{
  "arch": "coatnet",
  "model": "multi-label image tagger",
  "dataset": "drawn branching plants",
  "train_examples": 145000,
  "image_size": 32,
  "crop_scale_min": 1,
  "horizontal_flip": false,
  "translate": 0.06,
  "norm": "layernorm",
  "norm_position": "pre",
  "activation": "reglu",
  "mlp_ratio": 3,
  "head_dim": 32,
  "fused_qkv": true,
  "qk_norm": true,
  "parallel_block": true,
  "dropout": 0.05,
  "inner_norm": false,
  "drop_path": 0.05,
  "patch_size": [2, 2],
  "depths": [3, 3, 3],
  "widths": [80, 160, 320],
  "num_labels": 16,
  "init": "small_normal",
  "residual_init": "none",
  "optimizer": "ademamix",
  "lr": 0.00095,
  "beta1": 0.9,
  "beta2": 0.95,
  "eps": 1e-08,
  "beta3": 0.999,
  "alpha": 4,
  "steps": 7800,
  "batch_size": 128,
  "epochs": 6.9,
  "lr_schedule": "cosine",
  "final_lr_fraction": 0.01,
  "warmup_steps": 780,
  "weight_decay": 0.4
}
Rows from block 2 of a small multi-label image tagger, named by matrix and row number. Rows with one number belong to one channel. Each number is 128 + 32 x the weight over its row's rms, rounded and kept within 0 to 255. All counts start at 0. Numbers have three digits each.
After each channel's rows are labels from the 100 images, of 14976, where the channel reaches its highest value: "colour at peak" is the nearest of a few named colours to the mean colour under the peak. Only what is clearly more common there than usual is listed. The data: drawn branching plants. In brackets: how many of the 100, against the usual share in percent.
# convs0: expand pointwise conv (model.blocks.2.convs.0.weight, 320x80x1x1), inputs 0-79
# convs1: depthwise 3x3 conv (model.blocks.2.convs.1.weight, 320x1x3x3), a 3x3 kernel
# convs2: project pointwise conv (model.blocks.2.convs.2.weight, 80x320x1x1, transposed), outputs 0-79

convs0.10:129140147106104136138116147168129124166132144121116138102146140134060125099168128086134216086196080122164135165140080084132117159123097104082165091103154146156094149173101143139169098075117134143150140139209137055096091071129070134129115136
convs1.10:155104092091085160119156167
convs2.10:107102144171138111143147121165155129108092109154144066092078101119196177127161107111111143172124119113045150104118141160057173133157157116169117119162122123132131169126076097182103103094150083102192084085086129123172143145150141102149135188
colour at peak: grey (49 vs 22.9)

convs0.213:085147190143191101114079155094084136104118109145170119166186141058093068136069115146172119124084107086179166118107100118122127144148100114119149085101110072142150077144171133170145106121076133118095143094119212119137122105140154132129112141
convs1.213:122152129072078084153145131
convs2.213:134142142169178148161145176158121142128089171137179082118122112067151109114121172097099145129093179111081158104087170149097182140168151105183087071159112149088126168159081086104106136117159113144138110117082106065172165135091125080096102142
colour at peak: brown (56 vs 26.3)

convs0.166:148132193152146164165085159111091138136047141180132171121149100128142148122131089148145133141157138057137110147162107095105136164121134133138122084140140115076129112195130098094145161072115171116093102109136137085120071012124159102131114149
convs1.166:092081093149105112133164173
convs2.166:130131124155146140149157137147126134032087168128162102165118090103136114124179140126052140150112175128105161071147194195112109110101153159200074099183104153116066106127120116143107105089145079135166111121111096112138160145124142070124112136
colour at peak: red (37 vs 0.6)

convs0.79:082130116144188138149118164137093194112055103138196104103126160166132138155150147163098154125190164088110087144145110137120169108154129101140152103157126133109123084138107105107153177013137139132088107105109124122114083073122143095080090116
convs1.79:097103092104077127160158165
convs2.79:133142153134104149129164132164106154095102131130136115080124139085117088152145107123082154141097155099104186058109172144129165067112184098200127127159154147140102124127081132179132068089104094117204120081083130123152197130179123084109134145
colour at peak: red (40 vs 0.6)

convs0.245:081106142137123144097149171166086193158186147155153089142150095107155053131151129095122128107155147131139142074073209134103159128119100108123075122183128151191097199111130072128108125119068092176161122117124117158147113134133109170153136119
convs1.245:184178088160145108139134114
convs2.245:119170117156141169177143099109057175143095105100159130074156132085106101139096099159103092091098156109164114132143065134122165143112123155102173111148146130165113133173117133083132185155092132183067196153150187144129102116152144093089068144
colour at peak: pink (30 vs 12.1)

convs0.160:137128147119113135122102151127108112139146072093110134130125079090148157072149182054157126105078154166128106193078108140091145098189105110077167152084095120123178111120179204167124099167109090104120133128129151114131204160103112163150122112
convs1.160:089123175087078102141122108
convs2.160:140148108152171157168143155121085110107074130084111147126131063135169172080134159193128133109115174107120131130090173137146174134121173128162093140141079136075045151156163077088135142134113131102140128045101083097151159139161135105108176154
colour at peak: grey (63 vs 22.9)

convs0.97:115113141149117127128158175163099115088176093144221157153129109114169045138131161160131112147121163072140165129108181148089146076132107107153075141183077138100129087044135115086111095122127115190152090104101106145140130158132113115132091128
convs1.97:083089161086116137095093113
convs2.97:164150102134119115156092169103086080152094126111071158130070086165104172075113112129173103075105096109102089164119097111182154124131140176092113130159093146078164162122143126105132157181134176187131124163186144151164192159100129109103129092
colour at peak: white (59 vs 15.8)

convs0.99:155120119093161082112126105126129084123113123167201167183170130083100102113124121160127137109164168106149117137106136110097048151065072106113175086082120096115080117167220130111107146115103148151129157169172124091074096122112119142134095099
convs1.99:133180153177139160169145147
convs2.99:136146104074165161142041165089097123131121127163118154193123131123141134139081128156190094078107104128174162161135106125130110132105170162140133100078084171129180073175104133101147140167144145162121151121205141108158126107067156098093092104
colour at peak: cyan (50 vs 13.5); white (50 vs 15.8)

convs0.246:099140075175097058123197091135154048146105118081095170172104160167134145132122096176168095125137120128141135127122141127157089103129111155126105183135168093146091158132146147104091107178145132157220108200161119134122135128121093099109160115
convs1.246:151199164100103144114136107
convs2.246:110110146157116116094116137187107182069117118133142176111144093154157114182150172170100154138231157071139142126104164130125121079118159150135096141185109121162118083132108086121133109063086106120107068080126113073113096118119163091132133161
colour at peak: red (39 vs 0.6)

convs0.298:093094124136122098156167170070076053113114143143097081160131154144151142142133126122214143099085119091112141146180108071097138145140135183119121155174104119125105133161147174065128102144128094145174096125147135140127104119118207120170194166
convs1.298:102120096161083115172168103
convs2.298:126169130158121147145194081150105131106111136033118100100111106125082137097167044070106127127104132079137151112138104147076106134106108139121154129125149095189110184147128163161107134148152077096163148110124141124143139108133110116206132214
colour at peak: green (58 vs 3.6)

convs0.46:093080134124161126135107150180087187176149124148196077178134071091152079165144122116122139180142108131141149081124141150163123109060070147155095112180136159178103145131123078136150107114092104121147101120106130171143116091113138159154093204
convs1.46:097190162109146138132131177
convs2.46:129141128183112150120162098152082173151163091128170179056121095144153092157158138179107117115165131026134126107093128122147129066103151121111175142169150112172138125131071121086106171094091132199115157073113119127108111127161132115106085140
colour at peak: grey (59 vs 22.9)

convs0.249:085103108140120134110133182082174105078166139082069103126144164135127141117080113071176117133094113203136110103087145134206137175139153154074095169173115128137120155120113117157116114225132140162132154172155155156141140187117138124131152139
convs1.249:117112116115110105077075080
convs2.249:119109164125099111076152115159078135130156093103137127137106046067130110132117094125211127098114106111150107117105118148167117093078147141087147162128082124179111131116123154168140066174094122141161122106154118158171201180141196144111130186
colour at peak: brown (83 vs 26.3)

convs0.241:170085131191166194109133101173167141143139106143164102088094108056140091148116131142107092168109123099138139130135159177100225157153089083181120118178130109121148117109111074155091110127122140144089096093076140146140147132112126142110060160
convs1.241:078090148094084129095103134
convs2.241:139151132084126140123060093063165099167146125174148167174174131138149139119095114137196090135135146125179113166136119060136130153139100154091143160094112118104139118111192123085148113134107196137089124245115125140113126071125116137132103116
colour at peak: white (63 vs 15.8)

convs0.31:112179137179169133170143167132128121137125169099192131072148182095139138110113133125138183143184154114115132136098132134131158097186098129143143114126089111106135181115087126090219173075130148121121174031073153126123148128133105141108113170
convs1.31:130103108117121110060118074
convs2.31:123112144118162148132117080145077179138102134131155120170188053106109119129229174142172179132143123154156093120165110160109070149104052129093127084120094098129085101137167104120166135136089143114099115106188146121142081093106140146159112131
colour at peak: white (61 vs 15.8)

convs0.175:210106115086099140120102099109152111076140121200100054157111125151115108102145152112112131175076095125150181132071118128127106104120138104113099167172118151143150092162133165159075141136135127129146053120104114076046147152127107082174111115
convs1.175:094189105095165121095128146
convs2.175:102113165169109098131100137143117146119145145113144106072089091107147166151109098113094118136144110096094146143125148147123189144140216159150093125133133112134162139146108080165068136140154104112148090035052104125211195158126163131138110165
colour at peak: pink (43 vs 12.1)

convs0.9:130114141140135107123094071085166142089123135166122096102127168204163085185104128192064116178159147118134099104171118137105175148198151098149109146189102096103123088086074102121103129132161133160132123137069100138117081123160171145123095151
convs1.9:074130150104108178122082139
convs2.9:153139100085102071096129115063172142087181122147108144137138162199098201144118090122070096130106123227155100132147097130144135149111161122119130133098141097129122175116157168092153180134164114095090142180076144172097117130140125152160106111
colour at peak: white (54 vs 15.8)

convs0.218:161138113126147159124120133121134116116093045129119170077175182121103140112105133137125161097153130123167147128107097045115145115137135085090181112099130087121125115172115158110160121098101185084097162167177180099087069053118101076104149115
convs1.218:132115062155133084130130084
convs2.218:177131123097103192132082076085186098159143139130069099075127117088088123114120084140147109126092141123150133118170099147175113148154130112098177123142188147082162130130142185155144090155136221137116141134092149140106121107177059154138111088
colour at peak: white (65 vs 15.8)

convs0.124:188101137160140163076109122150178143146155089109183127058132085090186134131120135132079097122194115123100152163115116143108175108132142071104116161068173098151163139120055155168096131113148197144081147135122123132119129126171070132132113104
convs1.124:163189152104110109118081118
convs2.124:123176093116176180159142173113118170073142157053122078067176085130195078167111148185096121106130153148158140089163180152116128123115177102163097117151090154136109061176114086100118111117165095110109171135132120113126114117139127115108151133
colour at peak: pink (50 vs 12.1)

convs0.109:133178128139154131133160138181118136104087112142195165105182147125118103108184147164125224134152156105149121132124129117100110099136046090107189098087112103137087102144134111101145147072089155130138109147140138117049085068111078107148108134
convs1.109:185177137175153129140144113
convs2.109:170131153113131138169144100144093072163163103226113166182119135167181141109142189113219137127113138073139115165120149116078111120076118116095160120125097111098147115113202127079152156129102122130134099139148119109104091059126106137164123143
colour at peak: white (54 vs 15.8)

convs0.172:129160130129135168114142115131132126193152129131137094091146157093149111068154166045112141124165169129110139157104127140093190180165112047102159121089132094184126137096088138139113097090130171179082172130164153126115129109209117183136122122
convs1.172:201148103134125099091131105
convs2.172:144171064096120161112099104136154156136107155048070106152153112128130142088107069098117123087080184214125079131166121199160135147132125115091124087106146179135136151118131140088152139172176139146105183137150114135171158171135118120121120085
colour at peak: brown (66 vs 26.3); black (29 vs 3.6)

convs0.265:130117121108138178135138137162079192164125130167188120109143114117121074144174174178082163126143160102117145138117132129091138094148075067154134076139116120156086114109076090090151137023099171163106123098119125133068081104143112135122087121
convs1.265:127109146213156126128149118
convs2.265:192088139141160139155121096132114158122149092208137142131145080140101129123149180189070153169201144117184171145082115151100088130090097103131100093156126124117157145131116105119125147097149180155105114120140151104109014102126103130155104109
colour at peak: grey (46 vs 22.9)

convs0.30:133095069108142164084111172125161138106122097107099079080117205093111107106075129095064133168099113170115190084065156125160155151151144087125082137118172126168122145088084129149122082140161173113087114109131164123156128186123131127080124106
convs1.30:182158139159171146169149137
convs2.30:171168118133104138132119059167101112182070133103166151124140115113084075103189169095143136106089163089158118117090120139128141098152107059112173117141163131134092140111125187092172156097071137205148141151124118120103182127169093131170114089
colour at peak: red (37 vs 0.6)

convs0.226:077111160166134164131163162132070112095148168115179048096142149148146081101143156163153134074143109137099125137155161161121167104122107086110101129180079108145101153125089138115115151179078106207141135109077095175132138099172121106100188128
convs1.226:100104137084140184095164141
convs2.226:126157141116142154145128177113102084078134161114147116087087119083165169078127059154148100125097171122084132200179144148089194163172137102115140145090134090087088183158172127114130111151117119112081091104097131089133160101165104159125172174
colour at peak: grey (62 vs 22.9)

convs0.196:139071138091092171107117156135160143158143091107133134087096141086133130116090061115136062138092094134114110111101160103174202127083200097088123184109171146115125194070152103167134138136105134118135100146104115125165160143174135191095133102
convs1.196:157180174101100095123150150
convs2.196:087111113083110087128191171173142152099134131135156148171101106114134078181158111121105131129131157121103134110064191176155133089102157146146098136177096181132091106065105091109108159104150068165148092148143076177109140193111139098142150096
colour at peak: red (44 vs 0.6)

convs0.199:179107088120117108174123106149132177151109089178164149126154071069136082186154159167076139144088159122105141121112149129127104111065087141169072128125149135108057128091127095107126078061131157120108097116120146160134074091163144138125076090
convs1.199:172050124124119144115139105
convs2.199:180125139146136129094095141107102129174180093211110158104131093126175161136106088161100108117154138124164152173069097082119166109099149113092144100091117121147183176147121129103118204104135157144058143075139147109159069112103160154138081151
colour at peak: brown (69 vs 26.3)

convs0.11:124086178148108157169093141133164114153121163124105168130066149124176142161098072118130077181132137094069136133162155165128167103089212122178135137183106185082167146107129119120121168148137091142176139086075087120166144116143147111102162136
convs1.11:131069090089119098107092120
convs2.11:166145121093169142183079122075144111117144187193128165148156156143078116113086114156127122122123112108181156115122112073142086147106123157110148116082125159041142124163134153072162138167116141143099165171142167097077082067091078125122134107
colour at peak: white (41 vs 15.8); pink (35 vs 12.1)

convs0.243:105140121123159163097061099140122189158147119125132089108153122115105110084135175115112155117139104115125049131105097139104119179135113095114243075096109090138171172110144112139204140090150126114121132102131160134106112093136146196157072120
convs1.243:140173121105158172119134069
convs2.243:124140115136125081125119126133065152100103190147153143122127107147152194052135141135160137109107143171118077168106124149125182193126173137076092091093102100124129183148191099110132157129144104163109091066123122070165177134113161096156095165
colour at peak: white (52 vs 15.8)

convs0.242:152130128156174081171128081078217092072096086094104122117103146115132124123075139180154085181110145073109129114135129131117106113155126171133157203116119085130109122109120177164076110193133110127175129117083134166123104145120168117150130072
convs1.242:137139113142142118155107044
convs2.242:090123113082120146162170178193137139130096080112125112073091129075192126203132096166085127134140148099139127133175165181130096133086114149159114125176101157134131105089131107143130134099197087071177156130130073127124104159111105084112161097
colour at peak: red (57 vs 0.6)

convs0.272:042157091116136066191187114138108067066115095131175148141117154110091082103142148199193163096135113122128166094085155156131114160177092149119116108156112089120094129132114153133117113145115149155183112152149146119126140127107109073117152074
convs1.272:174168156159183108135115121
convs2.272:089155151146079086100109151149162153090122166117133136152138028175133147128165094138116147125202096082119138166138133129112108123108124168135112144116145107186099151151161104158090135146098105077110111126106099091160138106128138152228126214
colour at peak: orange (41 vs 0.5); red (30 vs 0.6)

convs0.262:136140126128079112137164108154120088087173153126099116153100145173121117093155137116217134098051095136122103122098141171126111119143144102093149141201102107104121162107168199139125089183174092165180126151125108157161196179155142146135169128
convs1.262:140157133195178125142098124
convs2.262:155133158133088138106120110143106130136144127140089087081181145152112103102135154093170210162101144109170171089057134103121146128174155075181096087138144141117126113128143107150160110138141115055177115106068138053151137112139088120195135171
colour at peak: grey (79 vs 22.9)

convs0.20:138127132109150150134175161173111177164104184187076093101117118190110155129177144104067181124174096158109144110091112155161146096128134069158099105136140154135162150192091139088154193088125099156110113084137115109082116119165111090107165151
convs1.20:079129165125149177088156144
convs2.20:180130163109136188174115143170110111149055100184172083107131131113178157125120103115130167110101156106052127093132145117083173135136161082165161105140108159091120138172107123101175127095152124076129110170118124085092138087156097081091170173
colour at peak: brown (72 vs 26.3)

convs0.43:058159071145157080167190114119091068076071111082155115114106157099091117108125128157160145120113106134121175083127155137130114158158080148105072137164146073172076111155151168161091117140131155109172121157162172110107138142132109077112174110
convs1.43:149150155154181146162175149
convs2.43:118162114164084091152130125166119113111093136108131144138103063178126168171203096154149138129180053030130137162123142163106068093125103171085130138121157123161112134162133108158119134146127106094186067116131113097134140103150106149185138164
colour at peak: orange (47 vs 0.5); red (28 vs 0.6)

convs0.190:111119111149074130069142187202094142158128081117118133098082134137135159123117118131120121133110132118140122137074163152121201088109174101139131157169131120108140160110119100128135148126185153048138048115084128119147206144146105084099065163
convs1.190:114080095126133071162106153
convs2.190:117140133087163113144097104109144096159103141161137163182137136099112145103105148098201116121129155163185100170132097129114080175129055137081150081077094115136182118116176135119159121176149177121129166177168150130130116088071091131158065087
colour at peak: cyan (48 vs 13.5)

convs0.128:091179173181148125134167087103132103078149154108118163109141143117142086179092105163141092174145156048150153113188102112083106105141125156152120148168067120141174070113093124126092136166118127142143205067113126157114114136116169116161128177
convs1.128:177122091126068140135161107
convs2.128:099099175164197175142093167160041108107064141126147145083101091067089094098150165158149173123142115140141144113126136109110162131152128101177151069164086092114137123139093139182175098133094138142123140104114139068133126125126105117120154201
colour at peak: grey (59 vs 22.9)

convs0.305:162022133139117209090089135098155110134141138080080110093078113139147185095128108133137088122132122152086085145149146142146142151128182100095129192132103123073153151110120115144148119170143145139085131194112085114149143126213124141112152122
convs1.305:179167153089091107136155107
convs2.305:147092088106123121111203126159129138118124130128128163205107140154124106136156157143081140139106168110135151096104204181157093085108116110151067137188086167098085134073133104074103142094155080144152103115149081145109123193113131092124182103
colour at peak: red (55 vs 0.6)

convs0.188:109115063138103100125149137114139107110132076075145120117126109120159143108108072155097081121067140150164155099102220099151137109128140134141066203121189124107059128101120090157069112116096140124158085164114148171187151149110128112103158120
convs1.188:137139078128101110060136156
convs2.188:132124131137105095085092148114139165077178151079109051093152154162092135156059138131052108182151082146143135112220105146163127170120179142138117137158138088122149125143113121173098095187170081102096114147093121115143157129148152126133112164
colour at peak: white (41 vs 15.8); cyan (33 vs 13.5)

convs0.233:144167188140133160142108041101161093160176178156096135130096135119104120093111174127158105151154141094128116153147077190127149133203113138133175107171071108108184148074134137125170131161157146176137183080084117156134150146123111161114101115
convs1.233:149175143156141076115078126
convs2.233:123132139143173179173109155146106123132086186117135093053100052074170119100162103118113172118125154118111170099075154160122150116156114117176119085155131183095134136162092088135148092127140135131157134059095138069167158120156074108114170149
colour at peak: brown (80 vs 26.3)

convs0.152:103104118181114154170168134135065118137108131120150089146122102120137106090148142156129139100095127133124144158082172205134164082161125111155084108189113092105127142112101144114138153114108151187129096085092103204197113124204119099087195115
convs1.152:097062122094152143103160146
convs2.152:129157108068147148132119190138152097166108151179140122122114131071194150089078141129122102116116183162094153158167154114130208153147183113155111119099153137078127127124146129098138087074187130096123132118090081031125158136125103139111117090
colour at peak: grey (69 vs 22.9)

convs0.3:207119120105130160153113080118139093145119096123122159177133109115117125098163159169142132122158123080212101161165086140105081161118078128084167141078101126124132106119206141168124115115123169118135184154214112097062119115135100130151124093
convs1.3:098080102107070099140131106
convs2.3:117124149180116136092167142167084170059152136094159115086176105100142081178161166166082145098177152147124122105114183171142157070088189109147094117163115111158089072122127098123118121071122091147135130108067077125149137158151165104129133142
colour at peak: grey (82 vs 22.9)

convs0.86:131137166156114153109119152141114138176200116125194087111146111130132121091112159143140189072200105111131102112139105120139147171185129090101180081163141097143132153194122158090186112092132148079100148159132122161169110094117117167075080166
convs1.86:108182105146112160139095178
convs2.86:108106138150142084081150096159127221116138092127173157120177108139086099159164168158056126164176130146181115131128127153126122117102105121110107088137116073210118142107095085136107191070113152135114114107104152158152077127104146131163074146
colour at peak: grey (63 vs 22.9)

convs0.250:162143158107113148147146090123189133125143154140077143090102143164101192106138136085161128150121076121108084137153050111117122135105153090097165126128153153139177178166125137117159152134154091000152145150107159103093113093117123127129136191
convs1.250:137120099125140083123134051
convs2.250:123171105115146105141149165111096122143181143022099181136163135090111082123077135103134095075100148117193120162092119089125133125109113138087126136058122161159181115163149140137141147133127126131109216162200144073121125128090118132142136113
colour at peak: white (68 vs 15.8)

convs0.223:193092145153091098152117142134146119109144147153138124143120115190191135169168132199114077102172164109148141173180128098091143047076166130121114173171101128115109110069074125099118138132107132198140100146103062141118099125139116104152116109
convs1.223:162191116129145102093098099
convs2.223:085128138134179152106135206152136177070143138097154120078152135132161061178093139126073121148120187106114142101159151111090178140115196166178116115143095132124131091121105074104094140113140053091124147132119137151143107125117191093111130182
colour at peak: pink (50 vs 12.1)

convs0.195:165131133144117154127105148166180115159129119137150109034101138088143102129100078138122116141101134128105132144103148138106233075141195088122169140132167143101153197112084097102181094114181140078145106128074118124162131084147096128091106129
convs1.195:124092092119110080087094096
convs2.195:161168119078155152144106114110140112164097115106089164147169171082104099143079137147109125095083131116191162142127091076133111119109134094139156128067154165150194136200136160115189095157133143084139189153159150067117083081113104123105155102
colour at peak: white (37 vs 15.8)

convs0.141:139068127204111130153105119080105128116140154152149055147112067107150104166172165133099113197111107086156168144166119113119125133152108201132070168184165119161097111108117102153074092136136145159130080080095135132140098125128128142182087138
convs1.141:096065115069126106127130140
convs2.141:182100174154103154119062083137157112141148196137148109180132057156084134116149086155124164142140114152208114125125147143145076119119159120126094074112125117074105132119158127136189120141131160138131060144077106086176136095107106165182105127
colour at peak: pink (36 vs 12.1)

convs0.214:137134122131089115155126183083173077125191108124110137147132191111137101119100113069124072121157132151108160157075134139157212088124197125075119164172194147183168155072091156166126107124143109168148146145151108148142135161123149114143145108
convs1.214:167172172157130178118116144
convs2.214:127162099117102144156157120181150169122092139122158078051126149104130079198131081125097115140096172119120143085086170189148165098140170107151128148185167166126097127134081121117121108068182153145149135164080108125103149125180094073112142099
colour at peak: red (77 vs 0.6)

convs0.198:152125151120216140144061117105169123138084101156148140176129054101102133124138118154139150140155155104155085137155075099107079184111080190112169091111073153067132103130160107124162169140101135151087146147142127106065121107106100123157083116
convs1.198:118129097072128132102064118
convs2.198:090159133189097095139194072177120184124091053094156115106168156088103074123131144159111157109144156122154109090070126139149156097145103107107127134177151094201095161078113155154146108081090122140149161130070110146148153156163126126111113142
colour at peak: grey (56 vs 22.9)

convs0.45:129136059117207105139107119149151168129040082138134115108104141177133187131146119127096122181188157129098100127143133130100104164137078158129135101139126151112146076112169077116126128102126142081048127157148141107074088100073114078112098138
convs1.45:097127134173117156169162178
convs2.45:145131094057127153127131166111160133105076127134100122190119146064198111147069113163161118110129201136143105148143145116110098085070172155171129131141087136143159085122117144106171105125206094132142133155134094101144148131098175060086153116
colour at peak: orange (28 vs 0.5); red (26 vs 0.6)

convs0.315:140144193152158182155127162151099165141101098196172138159163114091162117119121128182133139150136172098140133145105135074073126104080110114134130094128123106090093130143112104085138166065006136141138123071116115099079101084131117109131127137
convs1.315:138090061120109113091143159
convs2.315:199135171126091172131128128117114145137133150161147117045153159136114111076094130163047153137122121165170120111129130093137168118108176086183154129140168104066145185140088135118149118062117129121150148112065101094103134084195102131105137152
colour at peak: grey (61 vs 22.9)

convs0.142:136049197141101152099110159166125124137147185138121135098082134154179131128133143081091138120113113105093117157119153163072198127100146046171147101147094143117198152113097125116149167124141101157128125047075076095140126134151122092128125141
convs1.142:144116140076106138092070101
convs2.142:179078185117137181100067156131099106152161160167106173126126128153158134102137146085102138101126135100117090162152121072071166119096166062153184094064112122071211144126116137104155190136087119132115154103125120088136124095131136144147141142
colour at peak: white (49 vs 15.8)